config.toml
model = "image captioner"
dataset = "rendered rooms with furniture"
train_examples = 72500
image_size = 48
crop_scale_min = 1
horizontal_flip = false
rotation_deg = 10
color_jitter = 0.2
tokenizer = "word"
vocab_size = 42
encoder_arch = "inception"
encoder_norm = "batchnorm"
encoder_activation = "relu"
encoder_depths = [3, 6, 6]
encoder_kernel_size = 3
encoder_stem = "deep"
encoder_widths = [96, 144, 208]
fusion = "cross_attention"
decoder_width = 384
decoder_layers = 6
decoder_norm = "layernorm"
decoder_norm_position = "pre"
decoder_activation = "quick_gelu"
decoder_mlp_ratio = 3
decoder_head_dim = 32
decoder_fused_qkv = true
decoder_bias = "all"
decoder_qk_norm = false
decoder_layer_scale_init = 0.1
decoder_parallel_block = false
decoder_inner_norm = false
decoder_drop_path = 0.1
decoder_positions = "learned"
decoder_cross_attention_every = 1
decoder_tie_embeddings = true
init = "trunc_normal_002"
residual_init = "scaled_by_depth"
optimizer = "soap"
beta2 = 0.99
learning_rate = 0.0023
beta1 = 0.95
shampoo_beta = 0.99
eps = 1e-08
precondition_frequency = 25
max_precond_dim = 1536
one_sided = false
adamw_lr_other_params = 0.0019
max_grad_norm = 0.5
ema_decay = 0.995
max_steps = 9600
batch_size = 256
epochs = 33.9
lr_schedule = "cosine"
final_lr_fraction = 0.1
warmup_steps = 960
weight_decay = 0.1
adamw_weight_decay_other_params = 0.01
Rows from block 12 of the image encoder of a small image captioner, named by matrix and row number. Each number is 200 + 20 x the weight over its row's rms, rounded and kept within 0 to 999. All counts start at 0.
Before each channel's rows are labels from the 100 images, of 14848, where the channel reaches its highest value: "top examples" is what is common among them. Only what is clearly more common there than usual is listed. The data: rendered rooms with furniture.
# r30: branch 2 reduce pointwise conv (encoder.blocks.12.r3.0.weight, 52x208x1x1), inputs 140-207

top examples: trophy; largest object: trophy
r30.45,179,197,181,217,222,149,192,215,193,215,181,170,170,193,196,192,205,209,172,214,171,170,204,182,202,243,198,192,221,195,189,203,186,207,176,207,224,160,200,197,157,199,187,218,200,173,212,217,226,214,217,194,187,197,199,172,185,216,191,215,195,203,219,179,233,182,172,164

top examples: dog; largest object: dog
r30.12,181,173,210,190,214,238,211,158,194,177,227,197,182,194,189,213,216,205,204,188,187,216,204,180,216,184,177,192,188,193,178,225,194,210,246,199,148,177,189,230,192,178,204,212,195,202,218,174,176,190,203,153,167,169,197,185,185,211,180,196,199,226,189,207,242,207,199,207

top examples: barrel; largest object: barrel
r30.1,190,211,180,195,197,214,168,196,230,213,208,173,175,216,225,182,174,184,215,193,191,244,212,239,201,189,187,220,188,219,202,222,218,209,256,218,216,204,216,192,165,178,197,211,188,222,216,211,188,226,210,217,207,203,199,173,233,231,162,177,185,224,203,172,210,206,231,205

top examples: lamp; flower; robot; largest object: lamp
r30.8,181,170,198,160,202,194,227,191,182,175,226,173,217,185,235,231,215,215,208,201,204,186,200,206,178,155,217,159,209,240,162,169,199,176,223,177,199,172,202,194,177,236,181,211,218,200,212,182,187,201,200,191,204,182,230,184,204,208,214,203,194,222,191,221,212,193,204,186

top examples: orange walls; red walls
r30.36,168,218,194,191,242,188,195,184,211,216,185,192,176,175,208,232,195,212,194,187,243,230,208,193,226,198,219,172,186,180,196,211,199,197,241,211,189,220,194,210,167,189,222,182,180,188,185,218,177,231,188,213,214,194,182,188,182,183,194,197,208,189,192,184,181,206,239,211

top examples: count: four; flower; robot; largest object: robot
r30.35,186,213,186,209,216,165,193,230,180,211,193,197,209,178,203,199,230,194,198,195,208,185,190,229,214,170,159,214,204,184,214,200,209,184,167,183,205,186,232,148,211,180,218,198,201,195,230,188,216,214,237,224,195,222,210,200,161,211,221,216,196,212,188,208,218,188,189,189

top examples: lamp; largest object: lamp; largest object: robot
r30.22,190,226,194,183,214,211,173,176,225,186,208,193,195,191,213,224,207,182,199,188,227,182,230,229,200,163,220,170,179,232,175,215,207,168,190,259,184,183,181,217,212,167,175,209,176,184,192,215,189,179,195,209,158,212,212,203,162,190,192,199,212,273,207,228,190,174,210,200

top examples: dog; table; largest object: dog; largest object: table
r30.4,210,177,182,175,195,178,209,220,194,212,213,164,208,194,175,227,225,219,186,179,204,215,210,195,213,235,231,212,205,238,181,227,186,221,191,148,207,232,192,176,180,261,195,202,216,189,228,177,223,192,203,219,201,221,219,199,225,230,178,215,186,194,182,193,206,173,251,231

top examples: lamp; count: four
r30.15,184,209,170,243,237,206,196,207,177,200,183,196,182,224,195,193,149,187,180,192,141,191,199,185,211,232,219,225,177,222,223,195,209,177,210,167,236,143,228,192,196,191,169,214,188,212,181,214,201,216,219,209,207,203,198,204,258,210,183,181,211,197,224,203,186,203,194,213

top examples: red walls; count: zero
r30.46,179,158,184,208,235,197,198,208,223,172,183,175,216,195,182,183,188,221,220,176,203,225,214,194,215,194,197,193,218,212,227,193,222,202,175,197,195,211,186,239,171,203,198,190,191,185,197,209,164,185,190,206,172,244,246,186,208,169,204,215,172,190,183,190,208,211,181,192

top examples: count: zero; count: one
r30.0,188,151,183,163,235,189,217,169,210,213,174,193,209,182,180,217,193,232,184,202,230,191,154,201,178,179,220,219,203,219,183,188,206,236,218,229,189,159,249,213,185,233,193,188,160,183,205,222,203,202,188,173,195,196,201,209,159,197,189,175,200,183,218,215,185,218,254,213

top examples: yellow walls
r30.38,194,260,177,166,207,217,160,180,181,162,209,201,179,195,227,200,200,227,181,171,197,182,191,160,212,219,248,201,176,199,189,193,246,187,192,216,190,204,197,204,208,188,216,207,197,200,218,175,174,160,181,240,193,202,204,240,209,180,170,188,211,214,191,210,201,212,200,201

top examples: table; count: four
r30.42,194,208,199,180,203,176,170,188,181,201,179,176,184,162,200,202,185,163,173,199,219,212,184,174,248,177,222,184,179,217,190,224,190,189,189,191,187,185,188,200,191,199,185,182,173,195,159,209,187,194,185,187,173,193,204,207,181,178,187,173,162,187,189,214,222,231,199,206

top examples: green walls; yellow walls
r30.10,204,171,166,245,152,213,197,217,213,194,195,229,174,179,181,190,214,185,203,226,186,195,185,214,180,200,196,187,193,194,218,201,192,201,179,223,230,213,207,190,256,179,178,185,188,178,161,169,215,232,215,198,181,238,209,194,219,200,183,160,163,169,162,201,196,206,217,199

top examples: sofa; largest object: sofa; umbrella
r30.29,222,177,231,180,190,192,182,190,166,162,188,256,179,181,198,200,194,202,176,209,235,224,173,218,184,171,179,176,226,212,185,188,190,245,236,191,226,185,217,202,231,208,158,203,197,214,208,183,184,193,198,165,215,230,188,214,217,232,201,169,163,216,203,183,180,194,213,222

top examples: flower; count: four; dog
r30.19,162,216,191,158,183,198,219,259,188,191,179,217,183,203,186,194,213,190,181,189,190,176,220,217,216,179,198,208,180,203,205,193,204,197,198,184,203,193,213,201,196,168,198,223,239,196,192,211,183,213,203,198,213,208,189,200,201,167,178,182,210,186,227,189,198,201,193,207

top examples: robot; largest object: robot
r30.50,186,177,218,203,172,191,212,209,216,202,188,208,212,195,208,161,147,199,184,209,225,184,206,158,207,216,196,230,223,220,200,215,184,200,165,201,198,227,219,178,176,226,208,203,195,196,216,204,176,181,183,178,188,197,220,180,212,180,222,179,195,231,175,219,181,206,230,226

top examples: red walls; green walls
r30.11,213,193,256,177,185,190,214,168,228,183,213,197,221,201,172,180,170,201,181,199,187,202,199,193,207,178,169,200,175,204,214,210,191,221,196,164,202,189,170,184,210,201,177,227,204,214,180,221,170,184,201,202,177,210,195,206,210,196,183,207,228,191,203,187,215,229,192,182

top examples: sofa; umbrella; largest object: sofa; dog
r30.48,185,196,204,186,183,177,219,208,205,180,211,197,202,183,223,209,197,210,163,173,199,228,207,195,170,218,219,206,227,167,209,209,199,232,199,182,187,169,175,192,222,215,164,212,184,192,209,198,191,209,206,158,189,203,182,248,193,185,178,210,199,176,174,194,222,206,196,205

top examples: umbrella; largest object: umbrella
r30.31,189,206,222,169,171,192,217,207,205,171,204,206,176,247,162,181,196,167,213,181,168,189,220,189,182,173,224,198,202,227,202,231,205,203,192,216,196,233,204,206,187,201,197,198,226,189,172,219,215,231,199,207,217,208,215,190,196,203,184,216,217,208,206,182,196,214,184,171

top examples: count: zero
r30.9,217,157,202,209,194,171,192,208,228,175,166,156,249,198,166,219,203,199,207,172,211,213,183,175,189,176,225,209,181,192,237,214,214,208,199,213,196,217,179,256,192,202,220,187,212,178,218,195,210,194,205,160,198,229,184,241,202,196,174,227,184,216,203,209,208,172,193,229

top examples: count: zero; red walls
r30.27,176,188,214,166,211,188,206,171,214,187,203,166,160,206,194,211,168,191,233,207,187,198,210,224,173,185,227,180,217,203,210,194,197,196,181,181,181,204,187,170,208,196,203,218,184,218,210,228,204,193,209,176,179,204,227,189,177,235,204,188,205,190,210,182,166,217,190,213

top examples: flower; largest object: flower
r30.39,195,165,229,208,165,171,188,148,197,187,184,207,227,214,200,207,240,214,163,186,193,201,221,207,235,170,201,203,205,250,214,220,243,204,179,200,177,216,182,183,190,210,204,214,191,214,205,246,208,180,217,226,218,238,188,206,188,204,217,217,174,183,197,202,188,229,173,168

top examples: chair; largest object: chair
r30.5,237,187,166,226,196,237,205,203,193,236,194,249,209,215,198,197,196,175,227,216,230,214,163,227,196,221,205,205,184,191,175,243,217,209,213,204,230,193,209,187,222,189,205,181,198,216,177,178,177,165,219,195,199,211,230,175,187,217,223,164,171,204,200,206,237,225,158,203

top examples: window; count: zero; white walls
r30.32,180,192,207,208,182,218,205,188,204,232,185,190,204,210,207,209,197,179,164,250,189,191,196,218,189,233,222,174,203,203,178,262,228,212,199,194,185,206,272,181,185,171,213,204,191,175,185,185,197,185,220,175,206,210,201,206,191,173,226,176,213,196,229,201,209,218,162,220

top examples: flower; trophy
r30.24,200,188,183,182,210,172,191,206,192,205,182,212,180,203,215,218,196,220,163,203,213,185,174,203,215,208,149,195,195,182,135,202,175,214,190,216,156,151,203,187,194,176,195,199,185,192,205,209,194,192,190,196,212,193,189,206,173,214,229,183,165,203,224,218,191,155,214,216

top examples: arch; largest object: arch; count: four
r30.2,195,188,210,205,166,199,198,204,216,175,165,173,180,231,197,217,231,221,185,215,219,215,200,201,244,204,235,218,230,208,176,218,182,221,180,210,195,184,189,226,194,178,175,192,188,219,185,211,178,222,176,222,230,192,200,186,206,169,199,193,219,202,194,181,232,234,204,189

top examples: purple walls
r30.40,197,180,214,139,182,173,180,176,200,176,179,190,174,216,209,205,173,179,164,193,198,186,194,194,229,215,247,189,185,176,186,224,197,225,204,227,183,203,200,197,212,215,209,144,196,196,225,226,179,168,220,208,194,217,271,226,200,204,206,193,202,190,215,221,180,176,232,216

top examples: robot; largest object: robot
r30.21,196,225,185,201,200,207,236,173,203,218,209,201,205,175,205,202,222,182,192,215,186,189,216,236,217,188,228,169,191,177,216,219,207,200,207,221,211,175,191,199,204,190,170,219,180,204,192,211,192,187,184,189,172,183,222,215,172,221,178,194,230,225,181,176,212,203,171,175

top examples: flower
r30.25,234,182,205,209,178,187,214,206,190,224,160,199,218,180,192,205,216,210,179,201,197,183,236,195,205,181,186,204,185,191,220,203,188,182,217,200,195,208,200,213,219,191,231,170,198,209,215,247,157,218,202,198,205,217,272,177,203,213,211,173,198,149,218,235,221,226,202,191

top examples: flower
r30.20,226,205,196,228,210,215,245,222,186,207,240,177,179,182,181,199,207,176,235,226,210,212,238,166,207,216,201,192,239,185,235,229,196,207,210,220,206,167,260,176,184,207,230,182,174,189,220,211,214,214,161,212,219,186,190,178,155,229,231,215,192,206,205,199,222,200,172,195

top examples: window; pink walls; count: zero; orange walls
r30.34,218,165,185,178,199,217,195,197,192,186,153,193,241,215,196,199,202,250,179,213,221,208,180,205,182,209,209,192,176,189,219,228,218,159,192,229,213,202,190,162,233,202,201,217,211,172,187,263,203,227,206,212,213,215,185,205,182,222,208,227,188,178,234,191,209,229,223,199

top examples: count: zero; pink walls
r30.37,192,199,200,175,181,194,188,206,214,182,220,208,201,199,186,195,199,251,196,194,177,226,162,184,177,217,177,214,176,203,207,217,219,212,191,196,191,198,184,231,200,167,178,175,191,200,235,235,184,237,176,198,200,249,194,231,221,194,198,197,185,176,228,193,195,237,194,191

top examples: dog; largest object: dog
r30.26,178,208,188,237,221,212,216,225,168,205,208,208,190,236,200,182,211,200,182,198,180,217,204,187,217,169,208,211,235,191,205,223,236,215,202,222,228,186,202,192,201,175,191,222,219,225,209,185,157,200,192,186,189,182,212,202,181,214,213,189,177,194,225,187,255,233,200,211

top examples: count: zero
r30.33,202,172,189,200,195,211,205,226,232,180,180,172,198,199,192,227,201,207,188,218,207,207,206,198,199,232,188,179,192,182,169,201,193,199,205,215,203,190,172,230,183,173,200,212,190,239,204,216,181,204,229,192,197,197,220,211,210,197,206,201,203,152,211,198,202,182,192,192

top examples: dog; arch; trophy; largest object: dog
r30.7,203,212,197,219,223,190,180,170,194,220,210,150,147,189,196,183,205,209,203,199,226,182,187,196,182,193,234,226,219,186,218,195,244,189,226,188,167,172,212,182,190,224,172,196,195,211,207,214,167,208,201,194,193,178,208,199,189,217,221,172,197,185,220,178,197,187,207,186

top examples: white walls; flower
r30.6,259,179,192,176,200,182,180,198,211,209,211,197,232,192,201,194,212,162,182,155,220,190,197,176,195,191,205,146,161,187,201,187,237,172,194,218,208,196,206,194,190,160,221,203,174,205,219,189,191,180,246,215,194,180,223,196,183,209,197,207,186,180,200,190,223,196,232,171

top examples: arch; largest object: arch; trophy
r30.30,150,196,213,188,200,226,175,207,211,239,162,222,168,204,211,247,213,205,202,192,222,187,173,192,211,187,190,203,193,230,174,229,182,174,186,238,172,197,219,191,207,217,231,208,202,200,210,202,231,201,202,191,179,188,176,167,193,206,213,190,236,193,195,198,189,190,171,211

top examples: dog; largest object: dog
r30.43,169,220,228,200,180,192,229,215,200,176,172,170,220,179,212,189,223,189,212,173,198,188,197,221,235,172,213,237,203,199,152,209,191,223,197,207,240,232,183,192,168,198,172,218,160,231,219,214,193,200,214,196,190,209,203,254,179,168,163,199,200,184,204,201,206,195,195,228

top examples: count: zero; red walls
r30.28,190,170,202,244,205,203,209,280,174,179,189,195,178,200,212,194,181,231,190,220,175,204,227,137,219,203,211,210,209,230,187,225,200,222,230,196,195,184,185,198,195,176,192,238,187,217,169,217,163,176,193,180,213,196,169,218,200,182,179,199,213,201,228,197,219,177,209,182